config = dict(
    input='log_mel',
    text_encoder_activation='swiglu',
    text_encoder_layer_scale_init=1.0,
    text_encoder_drop_path=0.15,
    init='xavier_uniform',
    optimizer='adamw',
)
Rows from block 20 of the audio encoder, named by matrix and row number. Rows with one number belong to one channel. Each number is 128 + 32 x the weight over the matrix's rms, rounded and kept within 0 to 255. All counts start at 0. Numbers have three digits each.
# conv1: bottleneck pointwise conv (encoder.blocks.22.conv1.weight, 128x320x1x1, standardized in use), inputs 216-269
# conv2: growth 3x3 conv (encoder.blocks.22.conv2.weight, 32x128x3x3, standardized in use, transposed), outputs 24-29, a 3x3 kernel for each
conv1.9:103140132126119142198103122169142089105124086154170083067124086178124099133095155164115113204144125101107190135154075180071109163118144126144067110075128122117125
conv1.10:115206135118156063157159039138184129069196181105126127160106113138071128081085116165076108143218130119062155097118109172119141107142116154104116166095129144111130
conv1.11:196115148126169131111098176185127063107133126085160091114149080152174132124100082107086142129144095104073144120092161117091098029082113067133089079107124066104102
conv1.12:089107198121103149117120110151059187155092133128065184143127089093127135111092146144126089113127137097089086090149130141113169107117099199082090085158100156146095
conv1.13:152159168140159173143153091102113164106156118117194170140183177119183129129126118167175137140169120073127112152100121110054132161163205092111109122109112197160123
conv1.14:113129134137115108135180152052050134128133123137132175159123115144159163123166083144150097195155040108115127056150111130141081128126183133080190141142080132130179
conv1.15:106117126122124142139176118154158175085105143090077113183161168096089094075153126104158089145162113109163198144132123092171125080155128115145052156122143052128099
conv1.16:129140163126134147142121112103115084127126143143104148085085108128168066143128128076112182125125075096095110157169158112129116104127131077116179157071098107137145
conv1.17:092138137118129118129119087153107112071149084139129110149103148128125107169059139149133107162141124129053074074177126139189131114178159100094197127060102072154152
conv1.18:128106153088084156125095143098122129062113153135056126184165125119157159151117117116077174084126180152062063156176074225102128051183157101069132082139115099123125
conv1.19:110211138158081170137127071079098094158152155106175167153107097103141161071151150133189101145131151063051144117121150104095098183154141156132158155100093120130095
conv1.20:083154127084154114094105087171176112110105075169143103121180100172085092079160103130140154188098183062159098127161187195097073132084180133165161177134154196110165
conv1.21:122111112147144151172139142129090141160068155118181173086113134105098124156120122089090131101178133113154091124175109187125153102133113126167110112124168156120109
conv1.22:134123105121064097128120117072114162131128078131127171183128150145189090135165100148143094197109123131126170104118105118108112140154086123148149155061061161083105
conv1.23:170142142058158142165140133179178141085134104108103172133166152108104113133177129109150120139133155170095150130131129058073177182184085115090114134107107078137042
conv1.24:167124167126123170114153108129102087153153148138120124086091169121083101150072104138120136174123162177083159125162124150152173090081131183141074095094135119099158
conv1.25:060118184128074123115135154139139148149167077120111151119150083090091129123140112188127085096080097139107127114124111114183121149130108109128097094147189141113111
conv1.26:174131170126184055118065127172218167127114077120081105129099092178144098081131082083082143143158120104092129066118111176117111129113167120140169126097140161157150
conv1.27:112123140080174189206103099120144154147120127127090203106114129167130153107131136150137072119122135078085115082157112126037074187101248134096094086143123190136111
conv1.28:142123113151130119159170086154120147145170152130127078148159137123078088119154121118185184146149147113122154143128143109176180177153107117119102119094126169102083
conv1.29:094137165123130101124126094106100116162138125177091179096149036069110103182141132099172086135098125101096141124173150151111133135141092098078142131087037204186127
conv1.30:128126143178098159074109086132128134137141146161121093126164082139154124121117129159115045156095129146154093092139091120179125134153088098122140141097127110133075
conv1.31:095079122170152057165129146124129172170161115115077106152115151120160135111136110115121150203136118146098123148162080133072141202120102147117155127104101132205128
conv1.32:113129138122114178134181101098117169148126160141145185156136098093130168092150098069081072133122096120079114119110092111140090132101171146129115076123146118155068
conv1.33:159154090103060150122082131136122139186173106123120173067088133154125128128134146171144104173078128106129149184127181071155089119110134116115175171101118199074111
conv1.34:121175173081159134126166141105148078143153108144165113166148145077197129120112165057116095075160098130137140141140086080104169093155118085137131099128163094097149
conv1.35:120092154148136102168160164140118066160164115125121101063136129096122129198170127144138115115140127134131128129130168133181153163191091162170138130121120128155176
conv1.36:140122119114139170121075131118119130128177129157169158125122133144164144178095150157168062134113107144133077131146134103118059156167162087129163164119107089185120
conv1.37:111129123122182127100186070167178128128083114079110122128113089095120147044118098132132078104074098142126119053082091128170124128190093108177136179091152187130142
conv1.38:167119188171182136128132191091166137131147175097093120087129140173171128122147137129127117126131133153133132104134093136091131162146134115115094139116072139080125
conv1.39:081126148114138127125144101165119083152131175097128161148086127096125070116122106111136110133098158082120140148140121145091107090150118150138147183078058119091180
conv1.40:150192121099101203165127105168117123157158097071128170136186143106113082100126102195158138170151111138172181158070110093076122147156211108191090131108074155115159
conv1.41:087121174111176118095127104164118116219134240129161100125146127135153149164137099067157080138103122128096157149115091191107155102139158155141183131155057105169092
conv1.42:103084095139139091099093177077130098132114125088123091110154108110094069104101134134146111101182185135124152098120130093136054083125130108185065123132133121127200
conv1.43:125130123170099149135121144065120103142122095177189139136162135108135100128131128132119171111126189121090102084152103085103092107132160174141103123107081114134167
conv1.44:095123139157148136069153143146106125172146098118125158068129110151150128177128153196105035138144152151104121163115065171189094102105154076148068130083138143058165
conv1.45:145133152169113078100121137095069095120174135065081125131113140144067104163100118112095170065121148105083064099101128174178176104147120083099106124099126136156063
conv1.46:098131091144165075090130116123158140129112099087098124073090084167139123116167082141144162105158068154145154085137113127103130138160118105129132107128160140130140
conv1.47:106132170119118134089078139122096143127155128117110147105129139139115154160050129120151112134102164130083068172126094147212094170094154104131170106172143189138106
conv1.48:169153160151172122118120120085145143110131145128124143192080090134132139100187105120174128177129050175114132093150141153150094062210131133107090124085147130138171
conv1.49:124094131159178103145128123122103091131125105140164087144113145137126146191128123150089130149162128180128102200124059139162071082071104129129188145064183166120091
conv1.50:079147172179106154187055135166126098169121124168106122084108138107168092076140113106108147153153154130131141127151161134116121201100134103148130106126102130155116
conv1.51:079080132104098192127130126081166174162128115068143170141098152147122134167119155099124192163054121088169080145105172129147131101094164129175140142152177131127142
conv1.52:100140075174149167103151159108106126188099116126145136052189177095123091126115144158160088110183114159124095134176123112160070121068154126059107174098140132138166
conv1.53:119168105167156164178066126148123101136142074158107108117150151154093106090196128123131098155106099148113089078102117094134054112139071177154041123151132111139133
conv1.54:111115170178068140127102147129161143193026193131104160058189174136121128119116091141086151173062105149094084099132174134075064146142128167110149143176170187145129
conv1.55:155185138155126060106143074145127108207172071192128180186125080127117133144126159128140150195138109124124175078125095142114128162097211122127093192121068184136135
conv1.56:179139095141077171132102127133094143116134141078107157162124125098058133110129126125176146088168191110102103130110113147161101057131104130167123086131196051115174
conv1.57:135062124142115152126097077092162079151105155134135120098121167105161120134106110107103137151170106123173173141094152143185165107169093074164175181106152111139207
conv1.58:115095067120116083145135105178124125195086229148175114155091131104153077084089062125068116191127082106173114128124116153124144088059119126180117123136159074152160
conv1.59:134077078163202094165135059146169078202169188084215151100108156111129146165096116114120116084096093133110100145173111154176177143095094102176109140111120127173182
conv1.60:194162104148133124117100126140111125101175201119177126074165111129115135150139158142135120130134158093149087081081116124195086101079090094081132084075109076126172
conv1.61:134070082142161129099154108111129142128100188154120145144120079096102103157129076130121097133124132133061120154080086087216122078136158087223099119122151126063224
conv1.62:130128078104092138155169125095227165133128143129125120137129136109176087132162185143130105145155158126160155100077121107180193143114129108086096200067129146103172
conv1.63:165113127107112136092137148145178089173128168141127134130138126083103132126179066147159100124180122208150127092103126123152122062119140041188100191097168114087142
conv1.64:095060114132176143183097151070130121160129117097124170130122113133177152124158180126148110106106109126127111175148151116111120128095162093059065072130185142127164
conv1.65:122154158114089128135130159132140194142138129174170140102162146084091141114162119163088122122131154110063095093182133159170127069130189172126087145123133171138092
conv1.66:108064182098185112184128138138102117117184110141160118126147104119135097169175157068096081134137076073118088086153077106131121206128142090083084136116101098079176
conv1.67:116122111127130121170097156119103142127153129149148126104184069134160161130166127174112091135149092182143084153204148113118103106130201128090106092104154190146131
conv1.68:124119161176068125086142169165166130088130134110162142157158149109059182119107097189130118127156135125087132159123134168097144130115151139099168143207160064140160
conv1.69:132128146146084079075103100083136114099131121155140114144059176153138103152097183177106154097134100070128183076144122186166140122144166078062201212077066097161160
conv1.70:072112125156168182115161111128100111215164181196144175162165138123177146195181137109094113166123123119128101178142104128153124166144128098144119106097125142152088
conv1.71:183129127128136144145127129095153138137129091121107117079113119126132108168164108155098111150125127135126159137117075134071112097145066131138050072131123133113158
conv1.72:125083126090147132137161132130103102119150155080177121164134180116132173173099140131110145098161135136144111139065132153148220127090103127162131179157085142154175
conv1.73:132094135091085089137140204084181079132170163096140154084112177161115130161145154076125182146072117085116055189130100101180129124132154118095182131192122137101115
conv1.74:104142138145103085055144129121164150040139142124088132178075162081109117083127103125103176124216140112151141114147170156109101150152141149153170122127139103169178
conv1.75:090106099182164059067090168132118102111127166175142141139087148105161082138127080087135125128173118157136183092150109114080150094181189168133148110112117158119171
conv1.76:149158128099143132123171120139140120156127112149133135152091087171168147117149104089123084122071167179126122062170159131157140167080133159106137150140117149132168
conv1.77:131165138140114168152128121086122117158132109141102124181110071108119106150132108112065082165100181111054098142142130160143187177108192137111159158113110101158109
conv1.78:090135112155114163104151118213140113104130075127127111168090164134113151191142128111086165124161119122129130171165163146108113054186056107160174169122143082077161
conv1.79:085155100157144119080115092142078102186146089118207073107104128126142140136091073104121065192139085122139153128082127093177070122137141127144123177110184112102170
conv1.80:156078106075139107122091170177094093138170114064081110121127128172140088143122170082098069129110168162130111169161125094120137138146153157113105120153146129104134
conv1.81:145092119123136134134160039092115191088122077065096155180078080150090090123133098107175124136102159061065139079190167098061085170094182134106099118071071132162135
conv1.82:135092124129159096130128149167102193045145130121129079119064112129117116124104075089086089120183166068149112149056111131138129113132163139130172155077140111134128
conv1.83:118161062125114113179135128139060147187143158112145158125102157136137101161122185089177122135144124083073066177157192098083133176105117134072158173173135133130061
conv1.84:092156103138149113135158159171064061153142127089190168096129082161126157195122068153178076100148094198154136101095125085104065129134188116119136054111147147172153
conv1.85:137107156149118144128134192130128132200117132191123133069119069157095152113152157109124120129095164188132143187131146107114117060149171106125162128107171095130095
conv1.86:167085162120185176088159117213135135099110110151062132133088117142096128147057104105103116140151078168090156080148071116148123103127137173129123169126148121148132
conv1.87:160104153170141176128133145122062094123127113114122165068174123078080124116118095061129144158082122189135158085117161120152126178115132181126141129122151168084168
conv1.88:104125141119111079125133109151159157117173174125058143176076120112167112170135112167125062128168113144153164081182105163105158150150186095097152104133107136139197
conv1.89:131168177127131147116130045131123191133135150114075153199103104126126179083149081111090175181138116165163080105137108117134171067117130144170118138149130128125106
conv1.90:088098163117109117123131095084135168097100163086165116104126145075096095123113110161105093111136142059177149108151142109149115160149116077131110105146131126080100
conv1.91:073107132137162128073157140081118128122049127075139158086077133041157171104083142126179157118150089075158067132217132190106104098112131146144127134130185150104130
conv1.92:153140075198120137134145072175155159149067149106095127079144132078095113055157130099095095159074104114162163091101128090157134120094128124132142147096143140082084
conv1.93:090092129105121115086149135088134150115133090136182076101125103116085118173150104142137092114141095141143112095134091083132120148155085151133151109072102129119111
conv1.94:157135148133121166095152178128111145137191136146166129161093142102123130141082134081119117133099169125191127129178142129162132130139129169073129083125142179112152
conv1.95:118112151109161091167052111145215183137174102096157130133085108123181130091131139103068124110122119166162085087074111113129177100155164162124196082119116104124167
conv1.96:140113142155097182129129107125099084185138102155118138056180165124145105124159157129142156085155146094083113129189122128148106087177159123094059167119109175101160
conv1.97:131151164162129161102124121137147159149115118110114136199125168164153101129130109125086125153136149180100151127118122157140191156108200156137151101083058121137150
conv1.98:177140192135132149087047096094160179179213107132136127178125109116125131151055175127134114109165079126127205183132159079103115115092120140073115117110089088135164
conv1.99:095172117130108081207073181164117144179131129130166201088191094175156129131089133119126126131055099128065162120133119163128149163117128115102135155195099180105128
conv1.100:118123153118116115141134128202105173138084126129084102132087102125120136082175156117128135164148113146122126151149183176114145131137182128069184083183128233138101
conv1.101:119084129083084160179110133121102119144088116138103201059128093107137143148164122183138121172143083094115141152109164144061129128107079156127146081191120211198086
conv1.102:111119123088151165093127134172120136132114145127139132105159072149108068162150075191132140148132135170179078125138100147171103115116150094133090177125153100114186
conv1.103:113150062066064102156138111171094115176087116159070151154158080164128100102154132142089148187162131117137083139118122103099138149183170173136065158145066166098131
conv1.104:078085094169125093087111142116137112127107095163121130148165117145168129171151149161123122065096119128085176100080167128148103180170083110129092105139126098127131
conv1.105:087112142128133118118093179079121148129085131078146137103154069114127140101156113127149152124196125083050147124175108126160129194104149142151106127084146128128169
conv1.106:121114118139151109132101120168142062175154194077157171142124115086143140151113133138110107124063147195081147091138142155066132142077182081124127118157120177161112
conv1.107:176108150123112143089102088208133091195118164085086130144137107166173084171167132156120128142112135118161127092084093127184136071119122095113172134122127194176123
conv1.108:157170110072197140173104122144138103086104128089096089153105118178161166124123100087097110220133114147165132121131168155114130186157143092142109160058086111218170
conv1.109:123124078139150107104128061149136117120065139130084132162189160125161096139142134109147147098072138172195104122091170140185169119189129130106067098086065138111167
conv1.110:126177116096132189171132102141067127144121132173109061145130140124121085176137076072092110127139144079152157168154130132113082123180122047158121123134125115164122
conv1.111:170177137133139073121131075111185157121170125134092084101099130115149135156077123192122116123155074118106118083127079159077150126174134112118145149154095105122182
conv1.112:108145088138128155172066128136074083155095080125192179157131081129181084137132108096164085131112160107085083131171159129195132161177164173175074078062178128085091
conv1.113:130170100167133160155134130076087170192073120095143125193183139116102112124116103130098099115129116127091118168125101129124097118145127118190153160154148160109188
conv1.114:112180105193135180154116050113078126131040126089136113167163183078070112157164107127141075133138057079132074099162094144116103132155087115148179172071168116191180
conv1.115:130121135100131064072086128114212102149133060140090084147105105187119092100127095131165069106160138134128115109095120141159157105143103175102095152140159117107134
conv1.116:105241095114153173117078083116154082117150168107157101132131074136105130100083118178128087171105103113125076123134068123164137125105143084145064119136118142083163
conv1.117:104082170127180121081159134085136096076070106171087107106145071097120126128176152096079102134129153132174188128140150150095127145062140149151163173080126107180112
conv1.118:098177110126114131179171049128162145120110044122137080167170124126101083136149141157165180085115120065157082153138085144078182149158124075149163166138135143148141
conv1.119:142152175140074149136131156109149124129104122187106127094130102101187155130113117112121167089059149076091093116134183150126184130144118143167128148148113144114135
conv1.120:124096083104098199154134131137124129138125063082147136150127129133091143139152093133161197124138174065166139098128116053158168072204157080191083185109115061110191
conv2.9:092124125087156095092117125132089128130161151077061105116096112128113147132130119123126145078070079124137121096092127151146165127112120139141125136149098152117108
conv2.10:137146165152129109130101070133089116105101135178151119133089124063123081164146152155132153255189198206148168138125144140135169166179180128177123122156159081129124
conv2.11:138190173089109138081122098083128125173146168100087052158078072096110104145128160125114135184174179121120128127124130139121155139127115055082110163128125142066076
conv2.12:128095105135110126186142132118090131132098088181156180138155126084144091138122134127063113198122091202120167123190130130144112109113141158114131130138141136137144
conv2.13:145138143178130112109128076145149153132123156134133129085132129135186119114168152118128134155156174129100106120127114182148179148167135129125141195153187132133149
conv2.14:136171133109164132080128131141138204135144168135154133135160181047050120124132087129095118159134123180181171097128110083129133125075093154096130107107136133091128
conv2.15:147136126135149133089152079147151152186135118154166118145165172106092154137139134126089106172129131122094100123124121099130099153132098195133147093092143157136135
conv2.16:153143128097172141136145132149148168128095129180185142163124152120124116107108119125127127155185167199157146141126104132150130060126124147160113103121120111096105
conv2.17:131117131142139131145157119093090076105124114191179134143136146061076120149159079138135113193109128255232248131129091101158133127129112164089110142129085063049095
conv2.18:083078153073084082130133134115068079140100148151147147127156129114135142127117123126108120159120120202183197097166200123175166145096113096088055178196184127130131
conv2.19:123128139093103090139132113131129118128049063012077003147199175084108098128096113145146137071098093108118130131124129138179186095084057103124110107039020172195130
conv2.20:085142121133151128173195163076035109101108137146167187091053051162177177138130146097116107112132132111125116091126082172143128126139158113077116151120118105121107
conv2.21:151109118136125077131128108133132157121109130055106082092143130135119146127085115086088104087074072149115120134102123143140157185198136089142097143139128126130125
conv2.22:101127137095133172130126116165167135084128132078099129207184179121112148133128126127128108111084120133097092125115107100102059082126105105099134074081161096126121
conv2.23:130162157091103126139186133191146141089129091075094148113121068104069106086131103121094124072097075061057057123109105117101142111117071125136126107130124227157203
conv2.24:161152161144097108150124086118130112138153152136092121079098072159130143089126098130126136102131109120109118147123093109147140128161136138085125169154132150127093
conv2.25:117150143137154127197211187110101124122109128102162127196211146109106098173145166050073094125123187127100118150128148148129157124094155143128124106131143132130167
conv2.26:127142132141120168180172156090122107084123148136182179112130093122121126170128147122109127255166193160117133142107102095131126162134103082132131125129145151130131
conv2.27:123080122147137067118126146090079113137134127100135112134130158146171129095145109135088100118106119115127122130138138143138138131127167133153142133166122135077064
conv2.28:173138140144143132127131142127118114150146115129171218068114099094150126109126140132153160072114132133116134107101132168173176113131127155121128117101086129118140
conv2.29:131125163123088129111162155107068132125127125143109162061101110119111126095097115126135118129119158140133149127130125143125163134128110141132121164115134103100113
conv2.30:108132159138133152161139113075125147140139138140136160074125077151139121072154087129150128112127128122138169161180112088123140128112073106124089165141164101131115
conv2.31:103132142151129145148146224106150125150184139121163185134101126156160144069129108121147142126128161083073083109132099132164124131086127097102092117128082126126128
conv2.32:117144110109080116101156114122158162168136127152116153112153152210145140113150131098087132021102093123126127169138135128113098103089089118115066181129114148128166
conv2.33:157128161130134130108115069113132129149117135125126121112129119147145141138157145091093132113111087136165143115125132085073106163095112153139124089091111130167165
conv2.34:132195191151121113098117092160092138126114128092110075133074117111111111100106098063128116124112127117144134095136120137169122111124124081069118101114131147146193
conv2.35:135159109132130148085123071130094103107118152147225209102147128095119094148130113125106132078093133092104132147128086179176170125124114171171179077112089127129145
conv2.36:128099148089085129122114108089137102149159198097129066101112113120124064174140122131137120116148129134119137119125125168102127166123140094121099176146172104093089
conv2.37:104096125114140129178140157077142125101138125143139126110174156071120124181163177065118124073117136101078094130179134123128155095120123135084129158162110141188189
conv2.38:153156135123179200167186178130114163128098089153107143116129110164135117128184190128157179170129186142127119140177173131171165106093132166139128117115080126128128
conv2.39:104114144183154162126086092091076129125169170114120139089129135063091101125140136158133129164164176108092111128077109048101037163140109099049105120119094165135106
conv2.40:126112174112139110172113150119101119156109143074103087135138106082061089131124138153153132103147104000027021144085106166194146154153130115145175144109121128132150
conv2.41:100092118090150128052096076118048065110121140140130172194177142180166130066069097139155154107116091117126116130102074120172139168121167139179113159168136128124106
conv2.42:119128098115074086155130130130130130113096133127069113205142193131089102182172183106080068214200167093035089209130135141136129123122121114082107108141148058127067
conv2.43:076078108115123126091120082110174126134191165072080060154130159073083074124123101138137136103086092093128104145161081103159123155106119121129122186161154087126089
conv2.44:113128102123077084102124120081090084170150163111107088105130128168179144075129086141148142133139132134150134118127115063079136111077143095111123181160152071091122
conv2.45:123186131135134180151161120085120070122114142156177132122067066089128093130167119105119098145176192206164188120134157183196164137129118119172140131118148189166203
conv2.46:104123095104147119167122129063123116161088096135140132155158125120128072118069117108127122067114129111132124125142130122163123125155133129090133121081045108161144
conv2.47:106101123111105161139133185111131093147129175155164173127083129161122115132138165121118163090146163125125161097101121128131091102079090123097123186144132083137101
conv2.48:131152169103166109080124137108059086120127139179163203143134193144128110164190153114120079163189213145167136164139201080099095126109099153156160128172130160171120
conv2.49:175177176101091141126137128100100090190196186176145149076067125058089060172166153150144118185188178169151182120125126062124113113129078133155155162187168126127108
conv2.50:073136115154154100124123118159151229132135121103106129082127047198125195124129165124126122162128117130130129128131140144115136102096128163195182122129102108124097
conv2.51:164174140099112119177143137077124118148133145126154164085116115136117112191127179068123101129136150118119120149160092087109056153164121067131151164163204097127128
conv2.52:126127130119154104130096126127100094108109122130160134109118113145147136134101102152131146083069120101126122139117141153106129108127165180167128156128128098126129
conv2.53:138108092074111126082086080148134137150130128082115100137132173098081126101117114109066070096059065113131077102130109113138089171134174118152140126132124103059057
conv2.54:154139096129113069127111151148130136150106094154185166088116099224216194108039121093080124057088096181189140128140129110127127113143166127128093139111137176107137
conv2.55:080127156128104153133081115132091123180181138096123085086123120144173130120110087160129118140160175128141162120070080142120122157125127160169184137145137160125148
conv2.56:138128132084124087130133097131180159137141133106128073133129132093142124143132178110147134133131121131131104113143114147109141156151186099055049129098121134130141
conv2.57:157116094128171101082128125102124177093080127121115090105132134158137108115146136102103115105125129182179142153146127131135145099138101100109153175126164141191154
conv2.58:140128103100090140088139109129114110144106132141121119138129151204167154189190170109135114108086125127142132096124110082120061131120142120087122132159168119127170
conv2.59:114155153164149156156094129189128128125113087173205142121105105123128160178170148145159132183163183135143146204145190106170152132128167219191111143108114117153128
conv2.60:126150114101150117111127071078082121098087079069110111176173163145192201078120121109131149081098123140128134142128132127165172152144104101122103123155091190189118
conv2.61:149114111097114109129182129067087081098093092132096065198159194165162179155142191115132111054079119111088099131162130066116090115127128126121066136171169124121131
conv2.62:110124117165172180163136113127122126130136146100128083075130095133151122127109109148147153171129195089087112133105162158172172174133169200152161160158181204191124
conv2.63:164174093127129114090122135177147140137087088129133093147146176092146143149105130137130091135145184143142111148156094129130106130154100176129037126105128092117125
conv2.64:162108125109131152132158150117051111123144130126110145147130164165156136113135072127104095102143146127126142104153127134084115087099135078063058127124074133176158
conv2.65:092123106151177121163130114111063071083077113121145094139172113159139131095104140113103120154172140159129139116109171107119108144141146103172123113134120140147133
conv2.66:154169121124133188126088130080082107124118081129131127098081113137155128113128103157068119146129126171153161119181132133138169119137124163160105126111114125101155
conv2.67:145122136136129127138113136127132131134168127115104078082092130180131124122128089157151163089085126128100102132135109093106131126125122097105038129138129120125132
conv2.68:087146135071090132092094101159156132129147126174138169092127098108137155162138122137126137198113135149108155079126089147113130113133089085121079098101117120141118
conv2.69:138124102128167170165131126192179137119108122179147104057049019073078120178129139143110123205181176154156147134135095124128113134128130070070122121142117135122132
conv2.70:188180175122176124105136118148142158129143167112118150069041096213161150115086087118098127051012040114141086085125104073103117120129169066103057137172095133097120
conv2.71:089129123119124135117111128146120112105124079097120118163187133126128123147128127107123103033065090136129146088078148135091111161174166145115143182169215127160135
conv2.72:143127127148186141109087141115064089144180144033053106111114085126100104166161165109138143068106057061124089086114085190129110170140142136149128106128088090106109
conv2.73:048086120116135120189144189135144172129131137116093144090078118129167176159149128095096153075125101086127089143182091190153129090094150086128080209176189177166139
conv2.74:162149185126132121120115093116074039122160169236213189067044059103110147136113134126082107255255205205163154171147193094145129101132094116068128072054108130097124
conv2.75:150121102133163192147137184107075104097144131107123139103089094119128066112140139126136120190141174122102129084122134101128121151125136110072104120111095076131094
conv2.76:084096153126166151129137134179142093170178164142116124128139143203184153112112068142137134107106123111149136091098125087098100134154159163164122145128134146142078
conv2.77:091171177126166148199193140108116110128111113063139112139146112192135138171114107098081100105126092105118099106159158134140129144140114121163128138150140124115132
conv2.78:134137180167160166105104134166111135085096089109060092165123169046116084122115169115121118147129115176153160106082138118108126151127141144109107130149082063059100
conv2.79:157147128091125155128091130172197155171125121133158118148145105136124130134129169170159147074069099124152133159120128117116082126088136131136103124133088073092126
conv2.80:125115138084094120169186141115140152104135131111096115102141134140157132101131119136149149126132115115129113076082113097111136074106121104130155174156161157208197
conv2.81:091116123136138153119163129147091117129129146145175133155175176099142161087123121117103096159105125164128110110155108131128103124131121088129135121114115123115130
conv2.82:129130137105164125161169128114058126139141179167163161127073063154133180176146179120125141132133144149137150166194134085145088024081107126124152113050118096093109
conv2.83:168199172094110093124134142121107085095123102167147160126070069122133085152160125117100083147223223142125123137135140174148136142156127030119172122146178101093073
conv2.84:152181164110142153120089110189190179184158189100102118156137129125081087121127123128100103017039068112160136133119132106143141131132130134135163102106146106114123
conv2.85:137100042130098072126062138154097109182171102113129153160128148165146134081072132128134139065097118161184178125125105119093125108124122184113141144145098116163157
conv2.86:126186127135108093154090164120098128129141117205128131145176124137093111097093137102088066230105155181181189130100099018124097088114070117124104125064107103085109
conv2.87:122185170096143152086104126164193131184178098144153141207152148121115110152138180118130145085098098055106121151127088133126094113083053171159145095114112165132141
conv2.88:104131138126141168161188182091146160093107120130173121133151131094110090084094134126100123255227200183160167091160125084138118130127156085107125104086129102087084
conv2.89:130130133129137079109131128126127101149130119185123133115126156089150126131164131094054055196114118155143111115085116087147080127138135134149179132206179124163162
conv2.90:163110129134098120131124143132144083122137117154129093081089129086113094138132159124122111136131145074105086124145098102153081140138122076090150151116126088122078
conv2.91:135133136109083071181154139106108102147163105113146129119134191087100140149200208112128131183187135135124153136174110116161152163104133049070116160202165130140201
conv2.92:157125130169178151104130118102083094134133161167138119125126126150130131134154126136129157116101094109092065168107127108124116126162159133178136132097112166127131
conv2.93:119113105186144130099083064132147153132179129131082107130160110097114114106125139086113104114117071057109109150161144080124097127128139142126084158213168132152165
conv2.94:137167138141137120181150147113123112075088099131146182028069063147176147116117158127130159135117129168159189145152121101122131100121124102130118137122144130179142
conv2.95:151159163105115115127098123126064114109078127090099145129107099134120120122124157140114136225164202130101148096119097133166154122081111145193182149102093156124129
conv2.96:097081115142132107089070109188174165123119132133096101162136179108160144124119077121106120124116092134136137122155124159141120173156137129131198102111129096127090
conv2.97:143143197107129129069126075125099140155191169150120106109099151131099146090120163138122098162132158101127145127140100151114159121134131116179136119164120043125125
conv2.98:124192121078086127082087126212205214166176140155122111135134069071095118141149136125133127228128151147135139133174160133124114114110091093117083089137156097089130
conv2.99:127100119099119118107142116116121048109128108105109119091097079134134109097110128134135135100121175141139156135122122107110165144126106086089128132142095162137160
conv2.100:101101112094139138097151142098065055166153107179148197072095069184131137083125101127137136129158141129135152162163158194188121095111161087115100121118153157131125
conv2.101:157145131129102133134133093190172159129138151154174165125123121183178131075103061122109129086119138155137143128091125129124147153129093112079116142109142122091119
conv2.102:121140114137128109098101072151090106128130132114094064151224181143155153099076117131156111019080106147158139131110114158130121157155118114135128090083113144132138
conv2.103:140155180081123117071112092141139133158123103082095114174173147127113091171127177172171197069136121106122073128126127100088120113109095105128128068114085130135093
conv2.104:114135129123139166128099123138115098136110134063088128090133121140170164058089099149121131021074095114123144144102126196161167149127181115154132124131119100133126
conv2.105:085086101157196149161160167170143131144112131128141131193153142135100105100053077132133126132126132164147174070069101144141158099084115092096093118120143136104104
conv2.106:142138149127103098109125117161124149125124132113080116112091079123099095083106075134122151065099098136135148135163140125136125178115169116066130154135128091101082
conv2.107:102166158188187150138127128128156142126177118122131124128129189129162161088093035094087106070079045189195179110130130130172125143132189148137130125119130093140170
conv2.108:116136148122134124122100145122147134131127162142130151170145155053110025124131091106120123160173206127129156106175139107145103114122129116140179145160131146153175
conv2.109:132128154151167134128190169141128125123127123158199134138192145120144146069111069103098110132115119120128092139118170138109146128151126157209193153133191110139092
conv2.110:109122125126122180105119139159157186125138095130149095145153109170135135116065036106098092069009049149129116137127133165137195139093168095083125114112127073133159
conv2.111:139127091115124145139134180103123098125092101162125126127130125079107078133137149102083094255202227159117155131146142139150149126128175169161169138116158114144136
conv2.112:085119094130123165132125093061069109169149141141084146160157204159127126177168165141130127070084092141142166076125117132135120118113121188139145179188138149184137
conv2.113:123110114121091098064070015128129131109126140171153125138138155105155174148131133113129118070117126128118121108124158131106127131136161155170154124152144165128138
conv2.114:145162133107057101000031000123128122128171147115154112127141121114077102198134129144140142122136126085117120128147161181134145114127097099163121121099120157147109
conv2.115:132140117112133178125135148118122105124116113120072116172144182111078111179159138149156128222183220145144165107152127128118125131123099173127168090099111174199192
conv2.116:128153137106128120084136109199204142123121118137111042122048114124110122130071124105123117121106120130127147104128122134135143127123129104066137109118120115127118
conv2.117:109100144081101058122127116179175188141184150058064065123139136152128136060094116114139109126143157123147159106153114127160164031109056111061106107089116210176194
conv2.118:136128154097129056140159081074076072132102137076076093096103123158128134178180128136140139124130116133142128106102136149104098132129150010094090102062050181128120
conv2.119:083114096119113167137123124124131135138114125110084111072105094167121183144156176089100100098099123125141127121123089157125142150125098134111122132155132195121102
conv2.120:108107072130128160113127142124142175128118083107093075179183171033056098193183143132135137093140128049079035141127115118130165135156100169184211136111103136170116